Rows from block 5 of the encoder, named by matrix and row number. Rows with one number belong to one channel. Each number is 128 + 24 x the weight over its row's rms, rounded and kept within 0 to 255. All counts start at 0. Numbers have three digits each. After the name is the row's rms in percent of the matrix's.
# convs0: first 3x3 conv, stride 2 (encoder.blocks.5.convs.0.weight, 256x128x3x3), inputs 16-31, a 3x3 kernel for each
# convs1: second 3x3 conv (encoder.blocks.5.convs.1.weight, 256x256x3x3, transposed), outputs 16-31, a 3x3 kernel for each
convs0.174 096:125176177133148132150119101130151148132077154149120100123134117139142122159130129134101146153138163121131139104123121138144130137182119120080124131137111139125148132134173111090138129125143124154144115123108114104101093103139131147133106103150172114095131123098130144113113111098119119145094204173145078120093093125138164138116116138119108088139103120130111097145140167161176108148082107140160149135084134164128153117174169078175113
convs0.175 098:141124134129124138093143130097148136152095091127132101149142142107115132122177112159134160149126117100082152133105184112117173100127136151122113127121115140137090099140137132142133144169117106076094091136132130185161093096106097118126121118154118158156137122101134129113156166143102132113114156108099114092117166104136167123115072126113122111129068096143141128142154123175145113112092174133122108130132129133136103137131121120183124
convs0.176 099:142173161121113113134125134132126145134136153155127169127144139145119148136155149111095128113120149123141140119142122112129109107127124099159154127151111109136132153138151152117141132129138142121151110104121126114149121144126098080188178200062127118148115114123163133132136110103125113094149115129122154148124142142127136126130134142113114134146085099112129135115164138103125145131153119077109093160234133132122140189139130128123132
convs0.177 097:126098153113116131108132118123100118119062115093140122107128106096140133123127157111122119134111126181168134117174108136158148153123136123127154087047117118129153129143142167157106151062077116121124126124155132116141138129136144182124126124134138144129122120100137112110116124173132134168175146144153111155118122175111098160131145165116148099109109161107134117122199149123121155093130088073148162098121141175104110131100144118108123
convs0.178 098:142156114099157112113124133141130116126132126121127142136144106150150124119115098143171157114135129119152174122144078116176128127114121128086124109136155125146114115143124156146139098171092140131065111139124110120126145098172089122144180141191122122117116134112143137140121126116113106116114166122104147122122141160119120108114100108127143116109172187134115111114117139130136097102127181121120117147113091151131154163139151124158106
convs0.179 097:119095088128107113134118067111114076090087141156146121117118146113124155126127128160116148128137111151124136150126117130161168110191166166107125132116166121135165105096149116101133117117118129106097134144101127142112136139143116102176097100093120100139087131116140109106141080119128162114128128141139124126082147141123093087121105163139115122164146107171158101134145158113116133085150151089091094137104094122092133139097137138132143
convs0.180 100:145120109136121086160130153150119145117080143134097179121137149104115134113129154131133110133106107135148148138149111131130142134120167126119133140112141089124161114105121146137149147106138136139158117141148136145117122094113147117056127182152112090101125117121111115111147131128141128079137137100099123114144170162106175093123123147109079111096096110154177084179201177149192164111110172139125140130116088156115146130131132094145136
convs0.181 100:130141159122095116118111112150153081135123115110116120122125118123101121117109064131122138133140164128130134130141132116161110115163136136119093157169115141108124102111169121122110122097090122116127144127156122141104108088096125143167153160171122145132108112126100103102145152163111121124158159178134133123143123088134136118133136085141145117098081070114098144161168171077111113101100118125115149118152179159135097136090089137136108
convs0.182 111:114137103130107067141113135122218165152111109144108122113165106103101100114118117159123117124114165102123103150146188110188130173110120087217148165164129162137135129109097122140136112161163153112085134119102142113150112105135127100141127098126121108118137114154123151133164127140101137186142171089144120100122145128105163131119140130111106121112159140158101104149097179123106135142105105125137138143101109108107148134128140120136081
convs0.183 092:184122103134170147154131161200136102127193106162120143141115100124112111152152106098117131127115131098149142131102081093118141145109141160146123133124113109131141105121118133121144137109146145131128123115125125113105129187128107136135103113078121110124139120118114086111099119081126090098138134143154162155104140094111138183091139063120088147140131139162175144146124102160113118152182128175199103124175131115149101111102126119133116
convs0.184 097:099144120132062149110094107119147130120159218121084133141126149138123171125132159121120132150128122121107123147150114124155173116134163120067108154086106122159130153143144153147094128109099107116134111117137165161143140104106118109133177217126122097091133106104151128132125131100136118093081144213128105111123129079118117155108107129149114124139130106108115102166104142130141120176183127148141143153110166144086117127116109155134118
convs0.185 106:165119127158121066136134146055165183074246167143198132098112152138153127130100134121091105135108127154112107106076166088088193095152138114148143153213161141136153126130148127111116117114113106129136133119131140105134185121123150148118108122165136159125114133125145085115118096120142096135143118130168128094173135079185091095156129146133116108127107113163140086152113107123070085129119154079133166135171152115116149098072155090122116
convs0.186 103:122130119145097110159121144147119112154160145160123117150146158101189132094119172140133120110155144114126146088134141106142177082119122129168135102165119094155190098178143132138138125072086133142170113160137135190070119128107165140124117143188119122107119097090134100111144112124112116161154096124105165163073113118067113152120120106107114109134097126118133132138150152083113111100131088102119102158087101144126129141129123126108122
convs0.187 095:120123139151108107148144104089095128135120137146145122106102128092105147105139139148117114135160158111089114161120157107130090100146118103128129138119138120112129114124103143122121136117119095118166111094149143117133092118145193139131082083131156133186122164200108104118095133138106113117175083109094120124115104130171144133157131149151169145132131140144122128144138176098112130107140091125086108172104084100115163100089130132113123
convs0.188 102:126144125168186130112105082135146133103205175177158126125132092146094097150095117129130118150138159133170161148128112136116128129108118126150124110117125161090124099147109126159116146132097130138117124107116115105113149143158099089117127090115124146132155147120159142125157126100168143136100125115113136152122142130140095137101144099066124105126137110097153150130108158118170130160139154141132124137109168134157112112161127129141108
convs0.189 102:148157161171110157120116128158128114184120165130121141143111169130102139125121163126164126126159149137115127116133124165136085104111113108125110114117110136107114122146197131131135133146114139121116108110127109129097138097101159134114130101138159125125113113118101124091108167131084154066105144113145141146134197165152141121118134136115128085126127134140092126093158119105138117139154147149115183161105115115153109101157128110116192
convs0.190 103:175145137125109152110136116120145140161123122134118103137124137064157103129124117131120106135148135165169126097099133096102128083118126120121089127088104112086116135160122132155117106087116131102144140113151067106090107103122098134117128179219126156149113163126083117107119102111092161132126111123145130133123130117167088103162134107156153157133150184063105106119113113178143117112126129066098128094139209199109106175136122204110136
convs0.191 098:143112161124111129102119136162102129140136168108106180131114111125113096153146167140121110166123133144114148086124117099137172074086150096100088151149107110168104109108146096118141110116150148146118132151103137164110122104091137120095128145111116111110072108132122109127133119131132156154137160117144097131133125120118090148097092108106144126122109136174162141171162117148137152156128126160129109091146129121125122128086105144103095
convs0.192 105:148155156161122119135161129136176103104141096142109132164134129131115109113129148095121128133119132127135124099126193126113119169150100142195107128157134120113137130098131109087114136113101171152132154112085136114102101204108131091125092138126140122135134110149138123125164090191110158184148113141164163172106127150120146122146141115167114170093134099137125120069079127114145156140157054142175095111094140132090183136114106117113086
convs0.193 105:142120122167123136150140134130173137111142114144111125138111130169140123111140114140113115156135112119113108121109153111113162132136107072157085111233088149159123134150128132136108119120122106109108142111123126098125128105127129120138122115095126139118106120128125107150125107133109141175125127131099152122097202171155137134156109095144124111144117115091131142084162146127146097111136121089116132115184134114137132130191115157156141
convs0.194 101:196133105139125091129119204095165138070136148108092101142173145112210099114182157128163122111108123118067132165150160137096109142137130118126117102125156102113128127132131119138143133116147122126119140142154166119164117137114126099158119128160135112150122094142126091142148162140159131124168150111164148067137080112204140079116115088121093120098092112111075073152082123150177107100127125147110096101151118127134114120132113149149124
convs0.195 097:147152143114155127110096168145129151147132141166128105123123145113135122151119102096111134144122125139157135133112122157160105131192131081116137131117131163148072134136142130133156142121136141122142106116126115117136148128115110100106121098097139109118132123117091098117131133130124149142125119138173137099118128139119130133116133124131096116133145134148129098138163118139140157116143149139096157132121120114149157135103161161141093
convs0.196 097:141114147129131108135119118119125152164158116148199126113145138107133145158142159127115118154151163130095145132105124130128083113143170124148128136135117124171142133160109137145135143165144127094107109113141100116134101101112187181151123116175121133167127134132126106097105117120090087096109102074136144164115105127152144144117106113085109099072081123099097200134135219135105155095120189146179108139111118146098085139129069116129134
convs0.197 100:099134140103122108090142117158136111183152075148169093098087141128126135129129130103117117117110106130089125156198142139225154109170189173107103186128112158151109132129108130160122115154128128099131125084127137115106116084081084129127088150164123133101087133127079151159091134155128071156117144167138107179159091161151099141119123136097120096111108130160104106171133139145136144141112165122114151163113142131166154119164144124146078
convs0.198 097:131108100133130116141096152154135084108154137129140136104106154147074135167065131115117147160149110089116111137101119124114128174098126164139123142115131155148122125115113140110118122106122145136138137133117120150146096146176141164134130152111144136101132132140137104120145155132133134112117147082159103119193150161154164158120127125139132154118130093175147093151172140157125142124138091104156159095164119176153120179134111179167083
convs0.199 102:097159143107142167142107093083167109130164112093121143065160149112195173159123164128117160129134162119127169087118125103094145143084113118102130148135156076187114118136182128130137091137101115130137126149120162200165135146107122152125176129101108126152106119133113147115209149167077136154099143152110135152115095118182161098140134124120103150113175133097155123122072078158135098103137099125099160131160146090132132100125120128116133
convs0.200 100:122127160135138102164128160155127112138075143125096149142117136146091126117113155113142107140136151154137137112168125136107110162123119145145128131135142130136161132110126146126150131109126119122131120087123142108106141138169109153151103059151123115124109112089104109109108130125155101114111170125112119114096124129083119124113123104095123136150098105094145142152113140126116100174129123153129133107094178159130157120105135150152124
convs0.201 100:113134113164115117207193162134130158136158170143105133109158115133141133150129122123098130129126102113137146128114167106086136111101133117151112157105101100123093135135146115154178093158188141149142131134103125123065114095124133087124101186163143118165113135164145144141125112131139125122139134100082105145073098173115093155171149134129119119149121120168124144123146104138115124128102093115147130130102137058110135114129156161103167
convs0.202 102:102145152073101109132108137094109110127138143150132168146157112148110092114144137102141148135125138114149133142117122147189133159118138104143153120139146105131142100098103118114113148101135121116116125112152126131154135126093105109069142151181129146139144140149140146141084164175177087139088106138156140142126063142142146174170127115105134130152106121140120151110125150133193157093143122092176089129139164168092147194078121146106141
convs0.203 104:146188178157136106153131119088127156112124122168134098115095111109129119141120148124112129171163127191130130113077129130131101106126125104181147109148164165114155150142160135126140153150102144111122139117130142112122149169125125141103134140122086096178131127103175127132122117126139141116167136139135101119136116099141118121149119125132143134152149139101128128110152088132114125153164115108114144116126098132118107093136124107112138
convs0.204 100:122097187142162129114141135139138219106119212113149147152123106119108142143142107118104096112140129108164135112154132136098106155143117152108156149091150122133172146117099130134081136125125128149148101129149123125116139074129159150156135159156141104119121136141096129099126146155115109167124143110172117092134120181153153135084115112113125121125124098131101143114064086108105099191106126131116172147157207122141112119165201134158150
convs0.205 102:144129115147134114145114138123163103129142126135066093116182127092155144111084130105102130142140125168126152173142155130134114177076106151155154131134149144116097149114148140122163134097112128102104134138084137116125131162135142132135191138136143145106111096111111102121151147143141115176108119118136155126107112118126128115149115106151123101137108112109142135131119120100116180159097136126135177181151144112123097119128094179133102
convs0.206 102:095100098077092095135110105149115132180124083115128133164128124134095140106130166112094149120121097126115110108116140132117099153149163159129117152176147146131138074116150075125141109139153150123120099137124100136147121137129136121140122150136118090083136111109108133112143132133140165126114118134181145097221149111153105138111123126133114122133125102147136162122106135133153112078160131116099136137109127154087129238103149155107140
convs0.207 099:101084113126188162115158193097122167138118090144073103125132143101114136114122171138151148130138152138124118107138131108109137091082140116152176109159145123157135125128139103136131136128137156150141125120154120092140154128104112208230107113125118118120146130140143104124144118100108101127147142121112129144139160114098066102149133169134136135096104124100145195083138111129122130144093144138138138142066132144134108127148143105124116
convs0.208 104:113208145125176151161148126152181132097185163112125116112107094123113134121086142148105116134124132130149167155129138126119122108096134148153122172181077121136079119131160120144132165133100120169147113105120089083107093145137121150113093092077115159140125115138148150131136121149118143102129122117118141191116143144131131055108116111127127105135132138067134127153122110119161146129136158076117087114113131127066205150096145111131114
convs0.209 098:110126151123120137096137146114117115104124144149130157143144137132117099079108106169111092108169112150162138125150108102133103125105128106102125170099136130117108133137119146122146130131133108129114133116094122130123137095134148168170156093104119094128060115123142108147108123110171133172133142154128135106135165115133087138124126160125140153088098095122151174150163138162128134119119134155095114150104139133124150125112150142086144
convs0.210 102:133117114163140113137156063110090106119096077132163115123136106113158088169137136123107106112078092116122116156107118136162074126131124092118082129098103132129121147173153134156170131123148140147132121120137134088121138125124149124133078232148092097152135129120115141153123130108163143125165163128085167104110149071116187100102089119124109128126099133109057114100159105100186139136160109127124152071139133104130135132126147181108115
convs0.211 098:137158101143098118093056107116186148158152119180141102129137095163179169165129126118179159100127159113102094089166130102149091143114127097154131146192084122086157106123111129082129144098103135149140157140131130131158087105168094177142125149096126126113128071083137123124149132149140121124130124117091102096072109110148193115113122098128096093124104121142131139144188164149197124169131153086142110072109138107162110135099116143096153
convs0.212 106:164157096148152111162148124125157149120154104160152141127117143103156121145160092161147143109132144106148130127113173156108162117159131152114084123147134128105103118116096129116129126105148106127150110140141125151120156115085158187170123119140132125116120128125164126110141119157179148125145120138128153138108152164095093123131108135100127118111122125138124114068110193100102090132078115097114114101067126117101136083155136127175100
convs0.213 104:151107129156152139123152125181095125154112105108143153097099153158147135111157144129117131118162161124132101117147133113111131112126120191152133153140153134148178133144100116129120112124113123140121112123138120129187132123123117117099092101132125110134138117159163168137118081138106231090119115117172087172141134082182118162141109146094103142140119151106106121143110108148136135163133101113104102139149120128187131113130133150067124
convs0.214 103:143144140151171126183117091120140111101117170112116228141107122130106146147153160123114088109127142098148136113138177104055208143105137118121088131156121137175212135118120113127104129063135161108093138101101104096148116144138120122068122116127114121150126095129107120097129117119112113144137094096105145107114132083145159096124137119118126143105097118145158148108144106162130101105101132166117066098148164140155156153102164125155106
convs0.215 100:115108093113128113173102092114145125119105150117132121143150113131135113102146153131100146145104171126129123147130147114133079147150134131135115143191138152145138129105151147115128121114146127167142113142094110130107108132114101130113177252193132101130111090121123096134147132121135149148102142167115149098109096121159108127109129134103106144072146141132122130103097149117106125104090125105164138142163146070113096141141139118102127
convs0.216 101:122099147097152128126172119137071138105121117106109123143135135144152157121186158095089120130131119133115159125126117141124152160104100129135145168152156139155112145134096153137135120203149139118134107125131137097126144154149145164209120141168098109131090141131114105119125123150121127150139170157135160079078213159107125176111164130124143133139105115109136159057194204067100151088126120096071215105097124114068092142131086142119111
convs0.217 096:086126107132093131111139160094159144097122161089149125128080163132119113134162131124135129091145132125136118190093131171117129142153128157137133119144146141136142131123122146102109163106110130150171154166144125144140118173102170083091101122137141125110110133111137149124141148132135117148125164126107151119117167130133146136095136130076106089117129136155132149166117104156123134104136069166107137188115083148130143084215081101179115
convs0.218 097:159149150137125170128142148131087129136129108145152124144166123148114115142131142164124118118100151083115136174105137192138123100137124077111118133114147142170194144137143117153134090103114105149156102130121099126130091115093099107124154127147124117105113120076143166134114071097109163134123122112077115145093166114144139130158130122070125157106101114082087108118153122134159116098110126101145177189160121129147149099127155125094134
convs0.219 098:144154119152148150149128153118059140119082192103162204109126097109099096138121140101129144163143149128138140140113114102134116090149189131140126140129100147146100133174101125123106130105128155117108124101086124110094079173148139129133147100125167139114087118115137144124133127120126125100140134092135138133101160050160127104133160112106149115166124131127169140175099125122106147078156121129157084156090139149074121156098118157141110
convs0.220 101:148163186145155135132121120104130146158127182128131121145151104161148100113152123144129145121148138118112151118125151124115143072136090132108151106134119093121107130143122139114112111138134128129066136161123116165121117140173162107098130098100105152126152138098120120114152138116109125132124088103127106132162135109181171162141139138150136140107092106128123075148147140135152131135135110119132173164154116149095129162113115142096124
convs1.174 097:128118141140162149116137102115102156140119150165130103166146147115113117128134151157142107150104129163142130119123144109130136144130105125128112134169143135112149108129109137156147136129081150143111089124101095103172136157141134146119118122128109125131138128126111156125123119129110128176107141074159084155138092125115121096127139150129093092131139121118120138140127115159145146122143116113095073137115086113167152121138137133153121
convs1.175 093:159192133101116153136118115064143169156146131165090086136143110125124106068154154141134157085070140122117113095137111152171127122161094132158125141112174128126146134125127126128171127168160135111137123134141145120160132123135146101169137141168113142104150146135078123144139101146152098162161117152143146119099156148162110141131112113075072179165115158124126107097143075105138149122102128149134111115155134105108109147148205156130119
convs1.176 106:115115129101103167139103111123131111139122123086127130103123110153134137140131167102142109148126137151125139134135119121182137139149122113139118102126132109122106116106144120095172113124137141141070125103098131146147081086117144110166144106153113098085183172141073140099102124127119098131128118148087125122129108148114135156139140156139149123133134103096101115151064175119179148152150116126174175150129120118137117124109110123138169
convs1.177 101:151150148153066130143135102125133153137167121125184097129129139121094133151084108108135161155083182180098128127128103138153099136123101132126106135137159096099150143127114149116129121121174155123140096103126135119161145147140094125117108111086107111158120105151101071111118125100109103158113112090138167118156163112139194093103104146095100090128117121129117149119157122152129150139138122100104127129141134151108145123102147108129115
convs1.178 076:098121128116142139096116138095092102119148163113100152123163111127185133185200107113159110105179103105187100139140158102091143090129177127136119128149076140113142113113132125122154130108086125115096111115122099105127135093078119192134095138112107143128131115127163198129090085122140142133120177140117119118133155127125110165166118138101113112117098111147116105154190112194215154136124137137118107107109109133145123121113102128138156
convs1.179 088:112136100117079114137130145153155111149110158168104153120177118105158131113136119107135122094148090113140103151132117120087084114124182139112133168198039124124121156145133113127146157203136175148146103078096137112047133132126092176163121139125125122143103082111089128097144140132154144093097061099132165122155102139121110113104115122131135184073089137144131114130160105088127152127115121153174114085168162110124085161156125104108121
convs1.180 107:121159086083115141140090140148125096147145128175125121089135117124103107115121145122168156146068148135169122115161141107149144157146135121119138148136102095118124104116095125114154114124128175137160133119108132129144093099114127130166137134169129098093173113131127117082125130123115120132149117145123159101122122117150085096143128115110101073118132080153160129155116100129102152139113081125186096135118154146109121130127153122115101
convs1.181 095:116146141086134129107134138139154129136100151086110097141145113128167107142145086110167130126140113113137122128112138079140152120101111137116107127165243122116111139144155134137161148081121161126083126090089117101120094109122125105127101086118123144141127148140131153130122130184118121172147150123137140148136071125101130114125124175112123153133135131125128123125126147119132111130137129156165115115087126122122130130102104124175086
convs1.182 092:161118104154151133142127144124158112148157117135126147159092101146133079107144076103126150092156121117146121126137125151138142105142110115120127112079153161177138140131093137138098135087100151132152127129152120134149120133098124080111159092143113146136102143148121150107138129124127145188124158099148077104089124110145144128129120121134114109156138124142111091136125084103128136154121131126082085105083122137141161109141110116114077
convs1.183 111:129153105129161108145110127126104124118081175114137118131101133087171096124131106138155136133168129110185133144096120126105200103096135151104122123083204121131105143135139134146192121074104134153131129135092105120080099107140102129140097160140133103126143132110126142156099130117097132137105125106127120146119105118146084153123148143146129144120132139083128111104074137199182162131106125134118149149128163147134095102123132108119141
convs1.184 107:101169104083133154145136108127111132108209111143106153103123151109097126144152180119131155118101143144114137115130136116177141160157140123142133137239069131090132114110127124095085140104151133120155133141118104107162123114099109117121126092130126124132185101158123121103100104088131166106133157149108084091088104123140115092111137122135170150124129146114125124104119165113043141123130120145129194127111093111109086132093141138161118
convs1.185 119:090133104132163101117116109142124139170070169161115180145171123121164096133142115155128151116089093107153136142134131134084130124136157140124120133114070129136124136098152123123142111091130147111148128151098121089154116144163123133110145104090142116144103136143162117141095118156126181101118109165110120132167127154141112183115149116125116114150107092112147114118117121121180162146098118132119127148124146114157125082143095091150110
convs1.186 081:147120111103087132097110126129132115134148123123173131139121122113111109188131131127100096151099147105145108110152144131140131126173117153109107142138117126133134155152149130096122120091132136114203081087158155131144107123121103130145119112136132106133096132099088142146134097128170142095144118136117141135126099103177143084120132101133114134107131132134114110104134144102114119140116142141233145125121136127123087111149136137099118
convs1.187 085:133141155166109140116126119140111133157104130158090084133089139159147141154186161150144144099125146148140136111106134120139104121137122114108122133095151128135134130138095133136147136130167115149131100118100127130097120125091129119149166120151142106138083138116124140140150151148100130152155157108121124148119148122143131125170147214113091143095078107121113121129058132109094137133126126133197171095100141099114128192119073118117086
convs1.188 105:106117155133134138096125136114130150160140154179123138107111156151178145160130151113087086111166128114138145139132114071166176152161137110108111125129097122115119118121143142150168140149174134164125121140128103133110142180103174181129154146098140128083133171112154124136128164129137121149117137174147101135125125101114095175132133145126143105125131106118138101150137137161185130120131139120142145133108146135151159116084124150121106
convs1.189 109:163165134079121167129145135144161099124166103141087138130158159122138146092123130108130125150086119139136126148113143128122129134136165135146144133241176121130105109089126125129072133085116128131112132168086079132140161134115125121112091080095104140112147128145105166081098102156142139146122145162143142124157140138117099126100113103108134111117106110121146121094117154129139107129128119140144155142073091120157154097085109143146163
convs1.190 082:152164117126105164097082168151125160108089154151081092122124111118125068147135118111136148145109129145121125109105104144108183137119131129137099109125112127115117112147123112169205111124142153139076091121123093149166124098123149142150158118092146107126143138139100072097127119150107128148133148137125112154145148127127088095137117162119132133155177104097135115147113123155112099107107130106092116118104135129083138170120102131140114
convs1.191 091:153133112150179213155120131112106113122116129138069131123120115157150132165119112125087158130114163108099130109154098112133168118133118136144131100109133156123152109125094145123177142111162117103181136131162129125102107118097107158128108159152117111080147089103163192134139142128133102168101131087117124132104163107134137092152142160140087076125109120126138135104110136137161135131101152114211168132153126116077109113131122131103155
convs1.192 097:132118145139153080159104162152128165143112122096127115147123124133122096090088103121170123090149127104110096130102141142104110138109149116102112118097117121153116151144100121183139115132133155139150114080114125156124120132125117108147125110111125147143159153136135149127113132140101112128102123132125122125133100103124122144151092154092122153116138152143147137103165185129087108127136129136114170129112148139125128119147136120140111
convs1.193 108:108126146135145125127115105132126118091114102108112142119153129120147115104118178105139156114139180121108152140131105148106163145107149134101127130122128133139134138109141121137124109106170142099121131161126121146127161132115135116111136080114125088124121166106151186120125105134115129078106103177088096115074135111096153104098132115100090111119124089135152132104097124150166119123123152111122151143169085113134116123154132112180152
convs1.194 103:122130126138159078123104100124100130203109104154121115123136117120117112078112114131117154139104149118160111127161173134176119103125083134146134106110113147139119133133120147085175131192168121134156105113135157146099125113122172101119178122141159102123140112126075173130130116103113115131106123150146126147144100098171141133151122150103090133127129121112144130130124158074061112140126136153098059118125170151133097135130139151143145
convs1.195 113:127170121114145117107107139128128128088129128117151157121139113076128131107161091103138110176083069138118120105156149095070084139139132144122142103092090117131110141144167125130134125131119130140110108122080126118142123154148112115122112114087135123140086116115121139096140145186133082140135143100162148122139141143167150147170099142174191133134126123125128128138120122093095095150150130146158135138122142119118146132155080153116124
convs1.196 110:146167126131121136120119168137162118114120153088128142124151155096165137119150103100128124155107127113128167130143111134167147094146121131124148159167158116139136145118129088138182153084183122162154113124116131156101145144138105147169110165119107073093119138149111147172151149129142138146122113127161144141132112142103102176145092121183147144127113154128097112082133103135127095101103123109129151135150161100089138131106134121100102
convs1.197 108:120113141129149162133158108132164145105162134131157122111120103121137136072158140094153156120078172088120110114134105131085083120108138105091123114118079131129130129142169121149119118155084145129153159190148131135149145095167141132128124104116122171143138112129151140112137109174105130178141121149167094108129090122117089131106102112130142138094144161138159135111127090097139110138134113078140077141156144159159112095117128160126178
convs1.198 087:157146140140111108119162117158106140162086165116101161075087110119101101146132122132098138114138110069107127124115098107165145107134128115135110144188121100137143121107126129097155126104098141130121104093112144107150140096112191099141199108139134141087123162114138077102100123132106100090106125086128129088130133109131127159122110127141160144178148128129116125141129163143148122123130097123107177101105162102092116082101122108132115
convs1.199 083:137165119112107108130132114164144109151143135142100119098091158142129127161131142159117101098176151073136157115149141130115101136161110129103143164113103121117146120124119082092109081183092148140162152112160141139116093106103124112098166142098141087133096103125100138140131165119154147097123103093145116107112096061103142151156078130127122171138115113165114160119169141116072127156153148157159089106170147112123125099101159168110087
convs1.200 090:090118127103171121094129132135122131136113146101131128131116101154122116114111096125109127172112103147116099124112096142178117134104076139100131122093120123111127104169111118126148129129092103152111139113105134111114087108112118134126104108132102131106170081123082086095105147149124133197121157090129107174112147140112160119145129147121118121130152123132111103200068177108200159159107139147102080157131151134139123122127095126111074
convs1.201 078:129179130114113102112085168108053097101135088135165123110135121107172066127110123119129132119164087104111106136118135150092091125141128107151131132102121149127141116110118085149093070128116114142181104115177158131112107152114127150093117160137124101135110156120084128123133129148089152130076097110123165160149141123105131122124112092144124116135138113108125131119159108139097123133095159115131191131162106150078101134106116138150167
convs1.202 086:120156129117152123131201142142133127124098101134113123088142119102122114113112114104114144142110093126129116149119120139115124146113080114118132131095074140089113110142115102147133122093088140106123123120090099091119100127145127129104122102132128135137126146154116067126129133120110113120104115122121123129145100130127138104097088152133168164161142133132123138131149164150135159114138126143108109141089132126130125124131138153138067
convs1.203 085:097132152145127122116112154117111121088139101171090130132129073160154123155122106137156109141166112079132131130094099144086217109144160118126108115115107132105123085133123127141144113164135130085089158153126138150133132127123129195136123170150130133120123176101154163132137164115155181105149143117129115127140119118151095077163143156095106130103119088127104106119117124162088112134093118128110170114099104162119132139122106123112091
convs1.204 104:112119146147088098113164079123132129132161135145153140117126109176075099159100128131133090095081149104116133125130128165087126154129157117087120130146115129111119121128139121117131132148102137136126123162165094104105156132129173136157105113097136134133146140100137156102084110132104129088101104138071138148118140161118182105120116093127125072129084093133156120159114143116177112143147105126158152140163122114130141103125139098137175
convs1.205 094:126128165171119085114109138097147112120100105166108145125126102069157100120140117113100151161138097115114122173117141132056116135119079128133131164100126111150160142135121114149126136166138125163132165123114088081071099133139091127135115103115155111117107135097060120105147129105135151120117172158140133126174100167117119151105144097089085094126111124131118120133122156108138172123092148188075111186216122115097103082117115133145109
convs1.206 101:108072160120116114119147146169165088160135094169157175091130145121093143140110142108115144144121112106167137172160126105152094152181108123112114133118123138107086118126127130170126150074106122122137125104083129118132129114095144095099183134146146120112172134094110120111139135155111121144127078184123134147145092142122114118132135140110142160104149165139134142112125120116112171103142129098111118115085121108134162131141142149102137
convs1.207 098:115116158095116168101118165084133108117084111101173098116112089155123161126124171120116127146119139152128118150131093129161110150165107121154129168205176119136130111113097122083170123139170125173141129161159103134118140105117134104115134123151157125141134105088129152140153107139159146174107148106096153123102119084117133111145149170106111123159128075120122116180128154107201167129151157143122103113140124111121146114081120158133107
convs1.208 095:108127152148129168142110102148111125128138113099128148148139106138169081128120100107142121118170135159147114146133121108093124159096144119106113157122080131172120142116103154140084117082161129106146106091126131146120133129104133115112148112124114120140134136158127134161130142107098115154120170168109121127110170147104171133123128169155119126141132138143148124147088119128169149145138137129136178118142129141097120103136090098141119
convs1.209 104:121138135133109124109132097114122106081096133104107127193121113124139147123117134086142129129096120183133103125120150110089131104085117102127116147124094159128120166131141151139098131104093130185142144133092118103114145114114137123119115118129146114123165121105132122121163127121125105109142056144106157150144154154151097132140169144132112086138134111123123103132149117115160134124140106102137119150139112115088123132097083135130144
convs1.210 098:187098141105100209136117122161116134112111137155171107129175108119127131154105162104131089146100142121132122149150091149197097117140143108128098115091132146124143105110136110132141116136083150134099109134157094146151145119145116118144120113162098174115160145097116094136117120096071112152145091131129152156136138121104118092098100124156135198136117108132118135169161105107123139117140156116135151146117172173125190128095131081145169
convs1.211 100:130141083127161180161125156071105133089167135097132110153139139105127124132183163111178114169101122128124165129141139143126147140107094119126113126162166130153095122132184145144133114094164147123085120148075131156124108140099092163168102116137103106107106140132091160108159117115134141150133071099133111147150126134150095167084128133132127129127136104113101122120124151147156105140128127112139186158095123117108212181134177148170134
convs1.212 101:176177138118107129073113110122161128151159121105125132105132147148141115097146118105159149102130149150115114126123111134111100126112096109126106115145119126133152126133106128131099128146103145149139125110127119131111150116111170134105103077116117114148130135189170168129121123121152133136139158151096121112141141113089102111119087100140131124118111102123123118155127114062155151124139150120147129139132125127116100129138100141160175
convs1.213 106:132073128146100154146167150166146134149145110126118119100135137176143109119146113132119140166112151149106121138141129107143133142084102111119121121080075127128137162099092112139113120144099107141130122098144126117146124145100134127108144104122099145146114123150122083105100111102112124128114107126132141136144123103106156109126132137147131092153129120121121115136124113085067095101145142157125120123184168130124103095124093171110091
convs1.214 105:074093056142148080113133137110110122150061166142142149147181113144140121120127148140129102115134089109121134153127155136093145134108137146135141140129142140132135134137126102135177106132147128104168134167120164146140115145087103143132122131163130145097102127124117118089132155132122156091129099136117069152147120131116161153124167130114112116134129119122108130165084097151124106154082104168210123134115138096163150136166097114135085
convs1.215 088:112121126130111126121093179118100132128094112127129153109157141152174128179163100108165163123158128106120126119129111150104156131115150078132106131123091123143096137134140141188140103172096138097129138110073158180166123120138125139115095126141092125093123110131150103096100106111116119087138142135105112104091153107131132098153144138126103092131128109160103103100108100096093120108141133123153191091134098129112117123136165100147174
convs1.216 108:115089141125093138122124091134153110125101106106149131108126114173101129124084123109135113111150130158109164107169097061187090140169117132132128128092126116134133114112125119110092109138146133108129125130131096154136158122123158108104122115134132129116114108134116091106159153119102127102148090127141150130107188136113166153077100130105059163142137146121123117101166139124083120118153100151120090108146126125128166163117150134106120
convs1.217 094:110139127114146131136127093109110090134086123102107135142100119132086104118064092105135123132120149131136115130139131130095158135125172140123109113126140137086133109090132082112111127143133129112179187151139109138110101087117134121102123123097150107113103163102116146127129127110102162092099091103109122120147162127126127092131099121136111097137135111078116121085121151136155138113126131150146133130118095154175140124117193172117124
convs1.218 095:119059102090182131121122120134112140159142129123147143141132107133160097110119064166130144133112152141113122139123134102101087140144107164164136149118113155125114119154158138055092129102124156144123163156143143121150102140146108123142094165165145155180096130077090116096129098147093075154134128101119131152136133138132138104134178201147136143146159145113099115146095120089171078123123134121142175118152135115121143129101064158144132
convs1.219 109:106147173134154142119171129159121142159091123105129150109160136127160125108146103134125097119140115099127098133154122147179119096119146114135146111145160135132151124114157115086095107105127134125098133146134097115118153106136144121136089117058119142142137159138133102176103124167116165130099109098136122172119129149118139081125104108142130187104097103163110119127105140105148133121134133114108126152076098128117134099098087125138134
convs1.220 106:093110110123127114107127122139135118152120116131116109139123120143170129161132098128096142118166082113120132135129143130119114163163129131114102124105128112152144128121135155182117111141177101107158078097140114105108120128105121150166153148099128136117094162111090101133117108120120154100170128156150092123144086098172132113148167149120091126127113133114125131137097143157081136114123119145149150111115140117124166134110081109132062